python train.py --horizontal_flip=true --text_encoder_qk_norm=false --lr=0.0015
Rows from block 12 of the image encoder of a small contrastive image-text model, named by matrix and row number. Rows with one number belong to one channel. Each number is 50 + 12 x the weight over its row's rms, rounded and kept within 0 to 99. All counts start at 0. After the name is the row's rms in percent of the matrix's.
Before each channel's rows are labels from the 100 images, of 14976, where the channel reaches its highest value: "strongest on" is what is common among them; "place" is the part of the image that holds the peak. Only what is clearly more common there than usual is listed. The data: views of escape-time and Newton fractals. In brackets: how many of the 100.
# convs0: expand pointwise conv (encoder.blocks.12.convs.0.weight, 144x48x1x1), inputs 0-47
# convs1: depthwise 3x3 conv (encoder.blocks.12.convs.1.weight, 144x1x3x3), a 3x3 kernel
# convs2: project pointwise conv (encoder.blocks.12.convs.2.weight, 48x144x1x1, transposed), outputs 0-47

strongest on: earthy (38)
place: middle right (30)
convs0.55 082:47 58 58 52 44 68 39 42 32 46 53 39 28 48 52 44 62 50 65 46 31 48 56 38 48 61 50 35 64 77 35 56 39 57 54 32 55 46 18 70 54 49 25 56 62 47 53 44
convs1.55 074:33 50 68 36 50 60 35 54 64
convs2.55 086:32 39 60 50 50 51 61 28 34 32 58 42 42 67 44 43 57 52 45 63 19 51 63 64 45 59 56 58 65 40 65 46 45 30 51 55 38 60 60 32 27 39 35 44 38 45 45 57

strongest on: burning ship (41); vivid (40)
place: centre (42)
convs0.129 077:36 64 48 70 47 48 42 34 67 37 47 50 30 75 40 44 58 56 53 61 49 43 69 62 47 74 63 57 64 69 48 53 19 55 47 35 48 47 44 47 46 42 41 68 40 54 61 53
convs1.129 103:58 58 60 48 46 51 35 31 28
convs2.129 084:29 54 59 55 62 09 63 52 47 52 44 41 53 41 43 65 35 40 28 61 49 44 54 57 42 58 56 52 36 37 57 51 66 35 47 53 45 73 60 63 43 44 25 43 56 48 41 60

strongest on: earthy (49)
place: middle right (41)
convs0.77 129:53 54 36 58 52 55 39 32 48 72 50 28 49 39 55 42 64 41 41 50 46 49 58 35 62 46 39 64 70 53 34 61 61 73 61 68 66 33 51 43 52 49 57 62 45 74 41 27
convs1.77 112:53 45 41 50 51 39 77 59 34
convs2.77 151:51 70 53 54 71 42 48 62 60 62 34 30 51 57 46 25 49 38 34 35 46 43 37 71 52 50 54 46 60 34 35 37 55 62 55 51 51 51 68 35 34 38 40 46 40 75 44 39

strongest on: tricorn (69)
place: bottom centre (35)
convs0.14 097:45 51 65 41 61 31 61 60 56 61 54 54 76 42 51 57 35 48 30 58 61 61 41 52 49 34 56 57 37 31 66 35 64 46 42 83 43 66 69 48 41 38 63 44 50 58 48 57
convs1.14 103:56 70 62 41 41 43 39 39 34
convs2.14 068:61 34 57 28 70 45 63 40 50 56 65 47 60 44 46 50 42 33 48 45 64 57 44 30 49 37 42 57 60 58 60 69 64 69 48 61 68 42 71 59 44 72 62 63 35 43 47 36

strongest on: Mandelbrot set (48); dark (38)
place: top centre (25)
convs0.35 094:35 46 44 69 48 55 42 46 31 51 60 39 30 62 52 48 55 54 58 39 36 42 72 44 53 37 38 30 66 59 54 73 29 62 62 54 46 33 36 64 51 45 53 52 77 40 58 43
convs1.35 105:42 54 77 58 65 54 60 46 43
convs2.35 068:46 60 73 43 59 34 59 63 59 72 59 44 52 62 45 54 44 52 41 54 54 28 41 58 63 36 54 42 36 48 47 41 67 64 42 78 76 56 59 37 41 55 60 53 32 54 32 45

strongest on: tricorn (36)
place: bottom left (35); bottom centre (25)
convs0.135 105:64 46 33 43 22 75 43 54 37 51 50 52 51 46 69 32 68 58 88 44 38 46 34 39 54 64 45 39 52 53 42 43 47 58 72 41 47 46 45 41 55 44 53 47 57 46 62 51
convs1.135 094:35 27 36 50 46 48 60 65 48
convs2.135 092:40 47 43 35 41 51 64 74 68 60 38 45 55 34 44 45 70 62 30 60 69 61 50 33 32 47 63 58 50 55 29 48 57 36 31 36 28 60 57 61 44 57 54 41 38 54 48 49

strongest on: pastel (45); Newton basins of five roots (41)
place: bottom centre (37)
convs0.37 096:32 48 57 43 62 22 63 54 37 64 55 36 63 41 51 72 39 52 27 59 62 55 39 52 51 32 56 57 28 30 59 53 61 43 42 68 39 70 56 38 53 50 38 36 54 51 43 46
convs1.37 078:59 72 64 49 58 54 38 38 37
convs2.37 063:49 38 58 32 64 24 46 37 46 70 36 49 40 46 40 56 71 45 40 63 43 34 58 41 46 46 42 45 38 39 31 65 57 37 55 60 52 63 74 59 53 59 27 44 34 57 52 61

strongest on: pastel (46); tricorn (37)
place: middle left (26)
convs0.50 093:55 41 67 42 43 47 61 53 62 40 54 58 66 41 56 57 20 36 46 38 44 49 55 60 42 47 48 63 35 46 57 23 55 44 53 70 68 69 68 69 52 62 63 60 47 40 30 55
convs1.50 105:35 45 61 33 48 69 35 46 57
convs2.50 064:78 45 21 60 43 47 39 42 38 48 38 40 59 49 53 42 55 39 47 28 37 35 63 47 58 42 48 43 62 66 41 37 60 50 64 45 54 46 21 51 56 49 35 39 37 55 60 29

strongest on: burning ship (27)
place: top right (51)
convs0.17 092:60 58 28 69 35 66 35 29 45 28 37 49 42 62 56 42 73 69 61 66 54 55 62 37 62 50 56 56 74 63 44 44 46 53 53 51 49 42 34 45 54 60 56 56 54 52 68 63
convs1.17 095:51 34 47 37 48 63 33 47 69
convs2.17 109:73 43 31 61 46 52 52 34 47 47 28 45 59 52 49 24 44 36 40 33 36 44 43 55 45 47 40 53 62 45 37 36 54 44 78 55 53 47 72 37 46 44 34 34 41 63 62 37

strongest on: grey (32)
place: bottom right (35)
convs0.80 096:73 59 37 66 37 60 50 51 57 42 48 52 60 62 35 27 57 61 57 47 35 59 51 72 62 63 52 61 64 51 25 32 59 63 56 46 52 20 60 43 45 47 39 55 51 66 58 55
convs1.80 107:31 32 38 48 46 43 62 63 59
convs2.80 090:25 45 57 43 41 33 70 45 39 38 54 68 41 49 50 75 27 53 59 59 42 56 46 28 54 43 60 66 44 46 67 69 33 26 57 68 47 56 56 51 47 46 57 56 44 36 49 56

strongest on: Mandelbrot set (36); burning ship (30)
place: bottom centre (32)
convs0.127 084:56 56 46 68 49 56 44 46 54 33 46 40 57 59 32 40 58 62 46 56 44 55 48 63 57 70 80 53 65 68 23 41 51 61 33 39 60 31 38 50 36 46 44 69 59 66 59 58
convs1.127 094:39 29 40 70 54 45 49 60 60
convs2.127 085:47 31 45 51 59 41 72 47 46 31 49 50 33 42 53 52 36 46 46 43 52 53 60 43 33 30 42 72 46 32 72 54 36 31 68 58 44 55 72 47 38 42 48 33 42 46 36 33

strongest on: Mandelbrot set (63)
place: centre (29)
convs0.18 085:52 43 36 71 64 59 42 44 56 59 40 45 41 54 35 52 78 53 34 41 40 51 75 60 48 61 46 51 61 60 45 59 32 75 22 53 49 36 41 50 44 59 46 53 42 73 43 50
convs1.18 099:35 51 67 48 41 53 66 51 30
convs2.18 079:61 44 51 38 50 39 58 57 58 64 69 67 58 54 57 73 53 40 67 60 47 59 54 29 66 44 61 44 34 40 66 73 59 58 48 76 50 49 37 54 52 58 74 58 66 37 45 50

strongest on: grey (57)
place: middle left (36)
convs0.141 121:54 57 48 54 52 48 42 20 40 50 62 31 39 71 54 36 51 46 49 54 59 45 45 53 77 53 60 26 68 64 44 45 68 54 53 53 45 41 41 58 42 74 37 69 59 50 70 46
convs1.141 116:34 51 69 34 54 39 54 54 34
convs2.141 177:66 68 43 61 63 53 48 50 51 52 37 31 49 45 44 26 55 36 34 43 38 33 55 70 39 49 37 45 60 43 29 36 50 61 68 50 49 41 65 40 32 52 30 38 50 63 40 31

strongest on: Mandelbrot set (39); burning ship (31)
place: centre (30)
convs0.125 121:44 60 45 66 47 52 42 33 39 36 47 37 34 69 34 53 67 61 47 41 23 50 63 56 51 72 57 37 58 72 39 69 46 59 46 42 54 29 40 48 43 53 44 69 34 58 42 46
convs1.125 117:47 53 66 42 31 48 72 53 41
convs2.125 125:62 45 47 47 47 56 23 58 57 67 62 56 67 61 60 52 45 53 59 53 68 52 42 29 72 38 41 41 53 58 46 37 74 56 44 68 73 44 45 63 58 45 54 80 43 46 54 51

strongest on: pastel (55)
place: top right (39)
convs0.107 079:57 52 43 62 41 60 45 34 61 24 47 56 39 69 37 33 49 57 65 44 50 35 37 59 59 49 43 41 62 59 38 53 52 62 64 53 63 22 59 24 51 58 55 50 35 48 74 45
convs1.107 085:65 34 60 49 46 63 41 34 64
convs2.107 081:60 48 40 49 73 47 63 46 52 44 41 44 60 41 51 32 49 29 37 44 51 45 44 67 59 46 57 74 58 47 63 44 49 56 72 45 45 38 68 56 36 78 39 36 44 71 40 31

strongest on: tricorn (40); Mandelbrot set (33)
place: bottom centre (32)
convs0.24 081:60 56 47 68 45 57 50 42 52 32 44 39 54 61 16 57 78 65 57 58 50 43 57 68 55 69 59 49 58 62 41 51 33 51 33 34 41 41 34 48 37 49 39 68 43 65 54 58
convs1.24 100:34 30 34 64 60 55 52 55 56
convs2.24 069:37 57 47 52 61 37 61 33 45 68 46 43 42 55 57 48 47 29 50 42 47 44 56 52 52 67 49 54 34 52 52 64 42 47 61 76 70 50 66 54 46 53 45 39 20 53 21 25

strongest on: grey (77)
place: bottom left (40); bottom right (35)
convs0.7 093:75 58 38 61 41 73 56 50 51 47 54 48 61 52 46 32 60 66 44 64 31 67 53 59 62 61 55 52 65 52 36 26 57 52 51 55 38 35 48 50 42 46 26 56 67 75 61 57
convs1.7 104:35 40 40 43 44 42 67 68 62
convs2.7 109:17 52 51 48 42 40 57 27 41 36 46 55 32 72 52 69 35 44 56 63 40 56 51 46 67 57 66 54 43 51 75 64 40 36 54 71 50 50 58 44 42 48 45 62 53 38 44 64

strongest on: Mandelbrot set (56); grey (39)
place: middle right (29)
convs0.126 064:53 34 61 33 36 74 52 50 32 53 71 77 60 49 66 64 45 49 64 69 45 58 49 23 63 59 48 49 39 47 55 59 50 52 48 54 47 59 55 51 69 50 72 50 56 34 40 61
convs1.126 053:55 38 32 55 47 31 44 45 31
convs2.126 049:46 64 63 45 49 62 66 58 56 38 35 50 39 56 43 46 76 38 32 63 60 61 56 26 37 65 52 62 61 73 34 66 42 54 57 40 28 57 52 55 56 49 28 50 55 65 49 56

strongest on: Mandelbrot set (59); vivid (35)
place: bottom centre (25)
convs0.49 097:44 44 62 31 54 50 61 53 46 57 72 68 53 47 62 43 25 32 55 60 51 39 32 51 64 35 34 58 39 39 60 34 51 49 61 68 63 70 78 50 54 40 67 45 49 43 47 49
convs1.49 097:38 40 61 36 41 67 36 42 60
convs2.49 091:57 47 28 67 45 54 59 31 44 60 34 35 42 44 57 21 66 44 32 64 48 48 50 47 49 48 51 48 66 51 40 50 54 36 47 35 29 35 57 35 57 50 30 29 41 59 54 31

strongest on: burning ship (47); tricorn (29)
place: middle right (27)
convs0.13 129:23 63 59 55 45 60 44 65 60 35 46 29 64 59 39 60 48 62 44 42 44 65 52 55 37 59 54 62 56 53 39 43 45 67 36 58 50 61 57 37 31 40 84 66 40 52 38 52
convs1.13 124:41 30 31 50 51 49 68 60 59
convs2.13 144:62 54 29 59 45 65 29 50 46 59 49 48 50 50 67 40 56 38 59 36 54 40 42 38 75 29 38 33 66 56 56 45 55 71 79 41 54 29 42 42 53 53 49 51 58 54 69 45

strongest on: grey (48); tricorn (27)
place: bottom left (34); bottom centre (31)
convs0.117 083:47 50 49 69 57 49 50 33 49 27 56 52 28 79 34 47 63 62 52 49 38 48 65 61 58 68 55 37 60 72 48 53 37 54 48 43 46 25 36 56 45 50 45 70 52 72 57 56
convs1.117 089:41 31 37 66 68 56 44 52 56
convs2.117 098:50 46 57 42 64 21 59 57 46 57 51 48 50 51 71 52 37 43 55 25 52 63 34 54 48 31 52 63 39 44 69 47 50 55 56 66 73 58 60 39 40 54 57 40 41 47 15 44

strongest on: warm (35); tricorn (27)
place: middle right (39)
convs0.75 091:50 54 43 61 40 62 43 39 59 22 36 46 28 62 34 48 73 69 51 57 47 48 57 57 60 60 62 40 66 67 39 52 34 48 38 33 37 36 30 59 47 50 49 59 66 59 64 48
convs1.75 103:41 62 48 38 72 44 42 67 41
convs2.75 088:49 39 51 44 79 37 64 54 37 50 48 66 40 46 60 60 37 41 62 49 70 46 41 61 38 32 26 59 41 52 72 65 38 63 45 59 60 57 66 49 42 52 68 46 35 50 31 40

strongest on: Newton basins of five roots (34); tricorn (31)
place: middle right (29)
convs0.97 130:48 65 59 49 71 40 39 63 63 75 38 35 69 45 40 51 55 35 32 48 60 48 33 58 58 55 63 35 44 45 52 48 75 51 20 55 49 56 75 46 47 52 59 50 43 55 38 52
convs1.97 107:61 35 39 65 51 36 65 52 36
convs2.97 091:26 44 66 43 41 41 57 53 40 25 63 63 38 55 43 79 31 56 61 51 44 49 61 57 52 56 51 59 46 51 69 52 23 31 49 51 53 74 41 57 46 37 61 58 50 37 52 64